From a checkpoint of a small contrastive audio-text model.
Data: trained on strings of digits, spoken by a formant synthesiser in many voices, 39062 training examples, 26.2 epochs.
Rows from expert 8 of block 3 of the text encoder, named by matrix and row number. Rows with one number belong to one neuron. Each number is 128 + 32 x the weight over its row's rms, rounded and kept within 0 to 255. All counts start at 0. After the name is the row's rms in percent of the matrix's.
# up: expert up (text_encoder.blocks.3.mlp.up, 16x64x128), inputs 32-63
# down: expert down (text_encoder.blocks.3.mlp.down, 16x128x64, transposed), outputs 32-63
up.0 041 [209 180  99 134 128 150 120 120  84 163 114  80 150 147 104 138 108 157 119 174 185 137 135 127  85  95  84 112  97 127 185  90]
down.0 056 [110 124 132 137 141 114  27 102  88  93  87 143 113 106 148 131 131  89 159 166 189 124  81 140 170 133 159 139 133 153 172  85]
up.1 060 [151 164 133 110 113  94 192  84 131 163 111  89 114  98 156 191 157 116 161 155 145 119 171  68 174 116 127  63 112 125 121 115]
down.1 065 [117 101 193 114 150 106 177 118 171  91 124 152 118 131 145 171 143  98 187 141 145 151 125 137 132 123 117 114 170 119 149 104]
up.2 156 [123 122 123 150 121 111 134 143 126 129 232 157 127 154  78 189  97 135  75 103 149  95 148  46 133  79  97 139 126 140 158  95]
down.2 117 [ 74 126 150  66 148 127 130 109 144 129  84  87 110 115 112  96 230 158 130 164  88 161 138 170 121 144 159  97 132 159 117  74]
up.3 040 [119 105 163 182 142  76 121 128 111  97  95 127 153 129 121 108 134 174 128 163 163 139  93 114 204 108 139 105 189 106 176  66]
down.3 060 [181 179 115 159 161 126 182  91 149 119 121 138 137 112 101 137 136 176 111 123 136 160 135 116 111 195 137 126 174 124 151  64]
up.4 055 [220  99 120 124  70 114 134 141 126 153 106 101 150 119 141 138 132 141 171 128  94 109 128 124 169 126  88 158 122 167 146  90]
down.4 068 [170 158 144 131  88  98 137 153 173 118 134  91 101 117 115 147 180  65 123 156 128 153  85 137 114 118 123 121  97 110 131  86]
up.5 135 [ 62 166  87 174 171 151 124  80 140 134 113 138 112 128  99 139 107 172  92 139 163 181  91 121 122 124 151 132 149 112 105 175]
down.5 145 [ 83 147  91  96 164 151 119 109  99 171 110 163 144 131  77 115 113 193  91 123 117 135 137 103  63 158 139 145 137 188  67 125]
up.6 079 [168 125 141  79  88 103 109 214 104 108 178 142 134 110 128 183 120 102 144 155 128 102 213  69 130 106  55 160 118 138 115  88]
down.6 099 [179  93 137 188 100 136 118 109 146  75  95  98  75 121 173 126 153  98 165  86 114 119 149 150 162 187  94  88 126 100 177 121]
up.7 162 [127 122 105 138  98  98 121 137 113 134 203 145 120 129  90 178 128 115 107  75 113  75 102  34 118  48 130 201 120 147 112 116]
down.7 180 [133 151 133 141 182 121 147 105 129 131  94  97  98 127 119 110 185 141 174 126 105 183 101 141 118 162 165 117 121 119  63 122]
up.8 089 [149 135 147 129 116 134 105 185  97 124 198 131 132 142 136 194  83 151  98 126 106 115 154  83 148 158  61 152 141 129 222 130]
down.8 094 [140 108 154 139 105 134 140 111 155 118 118 109 149 163 149 110 174  78 150 100 145  86 125 150 130 120 115  81 136 134 147  82]
up.9 067 [190 112 151 120 100  85 120 174 136 103 190 147 144 159 157 183 101 139 126  80  87  95 153  96 172 153  88 135 158 115 164 121]
down.9 084 [125 131 131 130  96 122 130  90 173 135  90 173 168 138 187 134 172  58 176 138 136 113 126 153 136 114 117  97 137 100 199  78]
up.10 054 [179  92 115 163 100 142 135 165 126 110 116 149 139 104 115 118 149 103 193 178  82 112 200 128  89 157 101 104 112 119 115 137]
down.10 080 [175 117 133 142 114  64 101 119 140 172 157 163  75  98 126 162 116  86 129 145 151 113 139 151 157 122  85 132 155  94 156 178]
up.11 071 [161 129 147 180  99  98 120 216 113 165 152 163 157 137 129 143 123 115 113 100 147 144 183  67 149 106  65 133 144 148 147 134]
down.11 086 [144 115 173 141  97 112 115 139 159 100 122 144  96 145 189 103 140  83 196 126 149 164 142 184 153 131  90  70 192  61 192  96]
up.12 049 [118 138 181 110 142  99  91 135 144 110 180 113 154 121 120 156 139 128  83 113 144 110 130  35 108  97 110 177 167 121 163 128]
down.12 074 [101 115 138 160 134 177 171 161 129 116 103 132 178 111 140 106  78 171  94 137 101 155 143 143 129 126 125  68 105 134  97 122]
up.13 111 [ 48 164 105 135 159 175  88  85 168 113  96 133 107 132 134 107 126 162 110 130 153 127 100 145 105  99 168 121 132 125  97 200]
down.13 119 [ 93 139  54  97 112 165 134 115 106 122 136 131 147 122  83 150  88 168  98 135 146 109 132  85  67 130 148 131 141 172 118 136]
up.14 362 [143 135 172 152  95  92 140 155 127 116 172 127 122 140 136 180  95 149 128 125 156 122 157  66 181 134  73 148 149 107 163 111]
down.14 264 [123 102 125 116 172 141 122 106 164  93  80 123 133 138 138 118 158 120 167 166 143 146 123 142 116 148 107  53 147 145 187  44]
up.15 107 [ 37 152 123 128 156 142 101  84 147 120 129 130 121 126 108 135 127 195  85 112 160 125  81  63 123  88  88 155 130 115 159 131]
down.15 125 [102 107 123  95 172 175 200 105  99 109 160 100 155 111  80 116 109 204 108 142 118 138 120 125  98 168 146  99 105 164 124  97]
up.16 096 [147 129 153 191  78 102 136 144  98 136 198 160 130 133  77 198 101 109 129  95 150 140 148  75 140 116 133 162 142 130 136 143]
down.16 082 [121 135 203 108 176 154 104 128 170 147  94 143 113 140 157  32 182  89 208 144  83 138  98 136 157 139 129 128 177 103 111  90]
up.17 045 [ 88  94 110 142 184 130 116 169 121 128 199  74 144 158 124  99 102 144  91 158  95 103 144 116 137  74 140 145 102 103 105 100]
down.17 059 [129 150  83 116 119 128  99 106 165 160 186 144 147 108 123  89 104 114 120 106  69 133 120 157 131  30 174  69 144  97  76  94]
up.18 053 [179 103  83 120 134 117 125 103 114 141 146 160 126 161 116 124 115 113  87 164 158  84 118 115 157  89  85 122 105  86 213  79]
down.18 072 [ 95 111 130  95 133 108 115 116 141 145  93  86  87  97 114 162 192 142 139 141 171  89 163 126 148  94 148 142 168  92 148 130]
up.19 172 [102 115 140 106 150 133 122 136 115 117 161 148 123 115 109 182 104 204  69 122 145 121 141  84 129 108  40 175 137 115 193 109]
down.19 168 [120  76 121 141 168 166 182 123 126 130 103 124 158 119 149 102 141 117 158 140 140 160 139 169 114 182 132  67 146 155 162  82]
up.20 083 [ 97 135 192 145 116 114 163 172 130 137 177 136 131 162 100 203 110 144  97 114 175 111 130 114 146 137  73 154 145 108 174 148]
down.20 087 [146 117 129 128 104 113 104 167 153 146  58  98 152 157 141  85 167  93 114 151 108 112 178 149  97 140  87  72 121 132 168 121]
up.21 048 [159 198 117 149 182 110 156 119 127 114 141 124 179 165 100 149 127 115 125 133 161 149 171 120 168 179 125  97 191  93 155 122]
down.21 065 [148 169 166 122 112 113  70 133 134 138 100 128  97  87 154  90 116 108 146 152 195 130 135 138 133 129 151 140 167 148 113 102]
up.22 084 [111 124 132 133  58 111 130 163 134 106 168 156 134 165  89 202  81 128 126 104  81 119 153  60 127  88  93 130 143 151 135 108]
down.22 086 [110 131 152 167 154 144 125 113 156  98  96  97 111 110 150  90 106  75 185 126 134 173 115 152 133 201 109  93 100 125 140 109]
up.23 108 [164 128 196 110  69 107  94 165 114 108 150 136 157 112 136 149 126 127 142 131  95 114 179  96 139 133  35 169 129 138 139  86]
down.23 128 [154 118 142 168 123 105 142 126 160 106 104 103 116 119 176 130 118  52 163 124 141 117 125 174 153 129 104  73 120 106 192 112]
up.24 083 [141 125 136 145 100 110 100 148 108 150 163 145 139 173 114 176  92 118 103 140 142 108 154  82 184 134  26 116 171 137 137 146]
down.24 087 [157 117 118 120 100 142  95 141 127 101  96 149 111 122 185  82 163  90 142 123 118 175 142 160 116 107 125  74 163 112 128  68]
up.25 059 [136 125 171 156 127 100 114 137 127 104 147 133 184 151 125 148 113 160 108 148 185 124 152 120 183 144 104 123 150 114 182 119]
down.25 077 [113  78 112 103  97 148 131  74 150 109  97 138 162 128 148  99 157 111 140 171 127 153 171 153 154 149 145  83 150 176 204 107]
up.26 092 [110 138 144 153 156 101 137 155 124 152 159 147 150 190 129 166  88 138  96 125 169 160 148  65 162 144  78 136 156 125 172 133]
down.26 102 [162 112 137  88 129 141 110 126 155  79  66 131 151  98 125 105 150  74 217 147 144 185 171 160 151 155 134  89 148 128 117  59]
up.27 210 [144 125 123 120  86  99 116 136 111 140 206 144 130 128  95 181 116 107 117  81 110  76 143  33 125  65  99 162 113 163 136  99]
down.27 165 [116 139 143 138 165 156 149  99 163 109  82 104 116 128 147 109 163  99 167 132 114 179 117 155 126 137 166 109 114 108  83 133]
up.28 110 [ 74 139 117 157 163 148 125  85 146 119 137 132 106 156 110 128 142 149  87 126 167 173  81 131 110 119 197 130 153 121  93 190]
down.28 132 [105 149  99 108 175 138 118 145  86 151 126 147 138 115  89 155 116 172  91 151 123 137 145 112  68 107 166 165 117 163 109 136]
up.29 109 [159 111 145 140  74  92 131 157 131 129 161 135 141 134 110 197 111  92 143 101 129  87 190  70 153 104  67 142 139 142 159 116]
down.29 121 [124 110 164 168 170 117 100 133 143 129 100 105 123 124 179 100 160  56 207 119  93 160 106 197 173  96 106  89 148 105 143  98]
up.30 084 [146 140 147  95  77  98 103 157  75 107 143 138 143 125 139 150 103 158 112 104  86 116 163  88 131 132  16 167 119 125 172 104]
down.30 097 [160 116 131 196 121 123 100 160 161 115 105 107 141 105 182 151 151  80 141 157 117 140 106 196 174 154 130  74 114 121 178 117]
up.31 136 [109 117 145 161  97 123 118 146 115 134 199 168 142 144  96 183 117 127  86 114 142 142 142  56 143  80  82 125 143 142 148 100]
down.31 098 [103 163 150 149 146  93 115 106 159 110  87 159 130 136 177  44 150  99 124 145 155 136 152 209 162 129 162 100 133 153 116 116]
up.32 038 [177  95  93  70 112 152  75 158 107 117 110 165 143  85 166 111  93 142 170 163  77  83 183  90 101 178 125 147 102 135 116  89]
down.32 057 [147 149 170 182 145  89 160 117 129  90 107 115 104 172 134 135  91 100 143 152 182 126 148 181 137 110 123 179 112 112 146 125]
up.33 045 [136  88 179 189 120  98 107 129 106 110 172 128 115 141 145 114  71 136  67 118 119 139 145  99 158 105 129 142  96 136 177 105]
down.33 061 [154 108 137 137 128  98  80 145 118  95 144  77 118 143 136 135 159 101 168 133 118 107 145 134 151 165 160 137  93 114 144 155]
up.34 049 [155  85 128 108 117 107 126 126  92 129 150 163 169 121 136 121  77 163  96 102 125 129 121  89 145 153 116 113 134  96 138  76]
down.34 069 [133 123 120 151 150 131 100 139 125 125 130 111 184 205 180  98 123  87 161 136  96 144 117 159 140 161 117 136 116  93  75  66]
up.35 050 [113 125 170 138 168 107 168 129 180 118 122 123 111  94  94 200  93 153 128 144 106 144 150 100 156 160  42 136 119 130 149 124]
down.35 063 [118 140 152 125 173 142 192 143 119 131 146  74 105 115  88 145 120 149 190 134 166 156 157 118 126 131  52 105 106 101 191  77]
up.36 153 [ 82 160 138 133 178 118 118 124 133 109 148 160 117 135 119 179  85 197  83 133 178 109 127  65 129 116  74 144 152 129 163 140]
down.36 151 [124  69  99 110 161 188 157 113 147 164 126 129 178 154 114  85 164 141 137 188 156 122 148 137 108 149 141  74 132 168 158  94]
up.37 058 [118 123 172  98 100  70 148 177 108 138 194 120 165 143  70 169 149  99 118  97 102 118 101  37 121 109  96 187 118 153  86 144]
down.37 071 [165 134 148 164 138  91 135 134 164 102  67  73 143 102 142  89 120 133 139 143 137 160 140 184 137 202 117 120 123  94 134  75]
up.38 116 [119 119 167 131 132 105 107 169 119 123 135 137 130 142 171 149 129 192 133 112 134 113 135 112 157 169   6 157 162 116 174 101]
down.38 118 [141  97 116 151 138 163 142 118 150  73  99 149 135 156 159 109 162  85 145 143 136 136 125 181 124 148 117  52 147 120 198  91]
up.39 044 [157 118 115 164 107 126 167  77 143 103  43 133 140 104 137  90 112 122 159 102 180 165 148 196 195 121 169 108 108 118 117 111]
down.39 058 [102  92 104 162 138  78 170 101  72  81 123 174 107 135 140 124  67 107 183 126 107 177 219  88 129 156 139 130  85 125 135 123]
up.40 084 [133 129 154 154 136  88 137 146 129 142 138 152 139 163 102 213  95 142 115 131 160  82 149  56 143 100  95 131 145 140 155 127]
down.40 092 [102  72 139 126 140 151  77 130 149 126 134  84 122 108 183 110 158  86 217 128  83 157 131 141 152 105 152  65 163  97 197 114]
up.41 149 [135 130 122 170  71  91  99 155 114 132 193 142 142 140  88 181 121  94 108  99 122 109 166  46 139 109 104 144 119 154 115 112]
down.41 112 [168 140 176 100 175 116 109  99 157 117  68 109 127 111 177  75 158 129 203 123 104 167 131 154 162 126 143 138 148  96 107 138]
up.42 056 [150 162 151 166 112 141 128 120 103 153 137 160 121 180 111 147 144 174  90  96 134 157 118 153 156 150 145 113 187 110 156 170]
down.42 083 [109  94 112  99 166 136 136  88 147 140  88 160 153 114 117  98 176 172 107 151 142 153 165 128  59 105 169 115 109 225 151 100]
up.43 043 [147 104 121 113 136 113 112 137 104 156 150 144 129 194 160 171  63 161  75  96 163 131 116 138 125 124 119 119  99 131 209  54]
down.43 058 [138  81 172 152 132 146 135  42 123  69  83 100 126 168 109 121 164  78 123  82 126 158 116 165 129  78 122  88 116 133 108 173]
up.44 075 [ 91 158 135 150 127 120 135 142 105 149 166 149 114 142  88 185 102 120  89 120 125 111 133  30 144  85  44 153 146 113 180  93]
down.44 090 [ 90 122 112 107 132 141 207 130 130 125  79 107 168 155 113  80 175 108 142 166 123 166 147 182  78 172 138  93 145 122 138  71]
up.45 046 [166 154 142  84  85 131 111 111  93 114  74 195 108  58 154 165 188 119 138 148 113 141 128 128 118 113 109 199 132  86 104 112]
down.45 066 [137  93  95 203 111 133 186 112 104  96 160 107  92 107 130 132 104 120 129 133  78 136 155 124 180 140 119  81 124  95 175  82]
up.46 068 [131 133 156 108 132 153 142  65 179 107  56 114 136 109 127  66 208 148 177 126  91 149  95 182 111 130 170 144  89 120 102 103]
down.46 065 [143  92 115 115 114  90 190  80 133 150 158 186  81  77  90 138  92 156 107 125 132 132 176  91 121 132 108 198  87 104 115 169]
up.47 066 [137 123 142 145 132 129 115 113 147 155 125 137 133 129 161 192  62 125 129 131 131 113 145  68 131 133 137  97 142 118 118 101]
down.47 077 [ 86 111 140 100 148 154 120 148 165  79  88 149 117 113 118 124 149 127 168 123 218 194  89 120 129 142 155  99 147 148 121  37]
up.48 084 [ 82 151 148 141 142  93 157 122 111 141 156 173 157 144 104 163  98 133  99 123 158 155 145  93 162 111 106 128 169 135 165 151]
down.48 089 [ 69 127 105  99 157 131 148 112 158 113 120 143 161  99 128  83 181 128 163 186 130  88 143 159 111 143 150  59 154 181 121  92]
up.49 093 [115 144 162 144 117  82 123 176 129 119 168 150 121 149 136 163  98 135 127 110 156 123 159  75 182 141 106 124 172 131 173 131]
down.49 100 [142 118 111  98 137 143 108 120 195 110 115 114 106 124 128 114 178 114 160 149 149 154 166 143 104 126 104  93 137 104 157  81]
up.50 110 [ 36 173 113 151 203 154  96  97 141  96  93 151 125 125 125 100  84 204 105 130 156 128  79  56 141  97 117 138 131 103 143 146]
down.50 128 [ 77 140  84 111 182 170 152  99 135 167 137 119 166 143  89  96  92 175 128 165 141 117 113 146  77 160 151 119  88 160 121 116]
up.51 047 [126  99 134 169  58 112  98 151 100 128 200 143 103 146  88 196 101  82  77 151 151 102 172 106 108 103 118 200 108 126 123 130]
down.51 062 [167  65 135  88  78  73 120 173 154 130 108  54 120  86 123  79 147 120 127 111 148  90 116 150 160 205  93 119 130  82 121 119]
up.52 047 [163 117  82 132 111 123  99 118 175 160 123 128 119  79 111 116  89 163 152  85  96  93 136 122 100  86  86 172 130 151 103  88]
down.52 064 [161 132 127 156 112 147 145 150 167 159 149  89 104 128 147 107  96  79 137 132 128 144 132 140 122 110 131 132 155 123  80 183]
up.53 066 [ 77 178 122 145 158 114 113  98 130 114 143 159 139 170 115 141 112 153  87 119 133 115 119  72 146 106  84 134 149 148 185 120]
down.53 084 [107  93 132 124 163 120 117 115 125 133 118 125 144 133  61 115 173 121 123 194 150  90 176 155  80 144 173 107  96 167 124  41]
up.54 047 [100 144 168 175 119 113 176 167 131 144 144 150 150 153 145 144 103 175 117 134 158 131 154  86  85 121 164 132 129 143 113 109]
down.54 061 [119 103  89  81 153 136 129 152 172  85 108 147  92 123 126  96 167 101 147 133 104 134 174 117 155 143 201  79 120 112 140  76]
up.55 068 [151 145 127 147  93  81 132 127  92 117 135 113 154 157 162 185 124 112 130 110 147 117 172 102 174 124  51 109 140 122 125 112]
down.55 088 [146 145 154 115 113 147  96 103 147 117  94 161 134 110 213 154 141 105 145 150 116 143 136 152 163 176 105  84 140 107 177  65]
up.56 046 [162  99 116 159 112  74 167 166 125 158 142 126 156 157 156 125  91  57 147 120 133 111 220 103 133  95 159 131 114 118 122 124]
down.56 056 [145 133 141 161 188 137 120 106 176 105 158 179 140 139 180 164 129  80 136 122 135 160 113  92 190  97 130 144 148  97 119 117]
up.57 104 [ 94 135 137 149 112  98 130 157 131 144 172 146 124 135 113 181 118 178  73 118 105 136 148  60 149 103  43 144 139 144 169 114]
down.57 100 [121 121 164 135 196 164 117 111 127 131 117 114 178 110 122  65 139 149 177 158 157 145 143 151 104 160 162  36 146 103 114  74]
up.58 051 [108 114 128 133 131 105 144 112  76 145 169 127 133 113 166 188  67 150  86 169 138 100 176  90  94  66 114 116 145  89 194  98]
down.58 061 [119 169 129 133 136 172 145 147 150 172  75 125 128 109 172 123 148 109 168 132 141 191 143 176 137 137 175  34 121 141 113  76]
up.59 133 [119 132 163 147 103 122 116 146 123 138 165 159 159 158 110 194 103 153  83 145 157 115 167  64 143 126  62 140 150 124 173 125]
down.59 129 [136 106 140 142 150 141 111 117 140 135 108  81 165 140 147  85 148  90 146 159 127 156 137 199 110 150 130  55 134 140 159  68]
up.60 083 [137 134 116 164  87  90 131 173 117 119 178 128 127 148  98 156 108 119 118 117 110  89 157  21 124  92  93 166 159 155 162 105]
down.60 087 [110 111 135 149 155 126 120 117 171  48 107 114 113 124 140  99 190 162 168 126 107 170 132 212 129 197 136 112 121 139 123  64]
up.61 052 [124 160 143 136 132 122 147 171 111 171 144 141 127 141 148 209 139 192 139 160 170 120 123 101 192 158  80 123 112 143 170  67]
down.61 069 [117  97 121 165 115 144 155 208 185  91 111 144 117 153 153 145 198 122 189 162 125 158 124 104 106 172 135  64 134 148 171 137]
up.62 054 [168  96 183 161  70 126 111 179 136 155 151 149 141 114 115 133  95 101 132 139 155 118 113  89 136  98  70 128 112 131 135 104]
down.62 080 [160  98 156 157  72 100  98 122 149 146 127 162  96 133 152 150 169  63 120 105 142 121 126 162 184  83  72  92  95 104 163 166]
up.63 050 [136  69 131 159 132 127 102 132  90 131 172 148 148 181 114 183 134 122 158 122 182  99 133  19 128 141 140 149 140  79 116 116]
down.63 062 [ 80 142 108 145 112 137  83 146 102 125 141 122  63 109 158 122 144 146 145 126 182  72 135 166 110 126 150  94 135 131  56  46]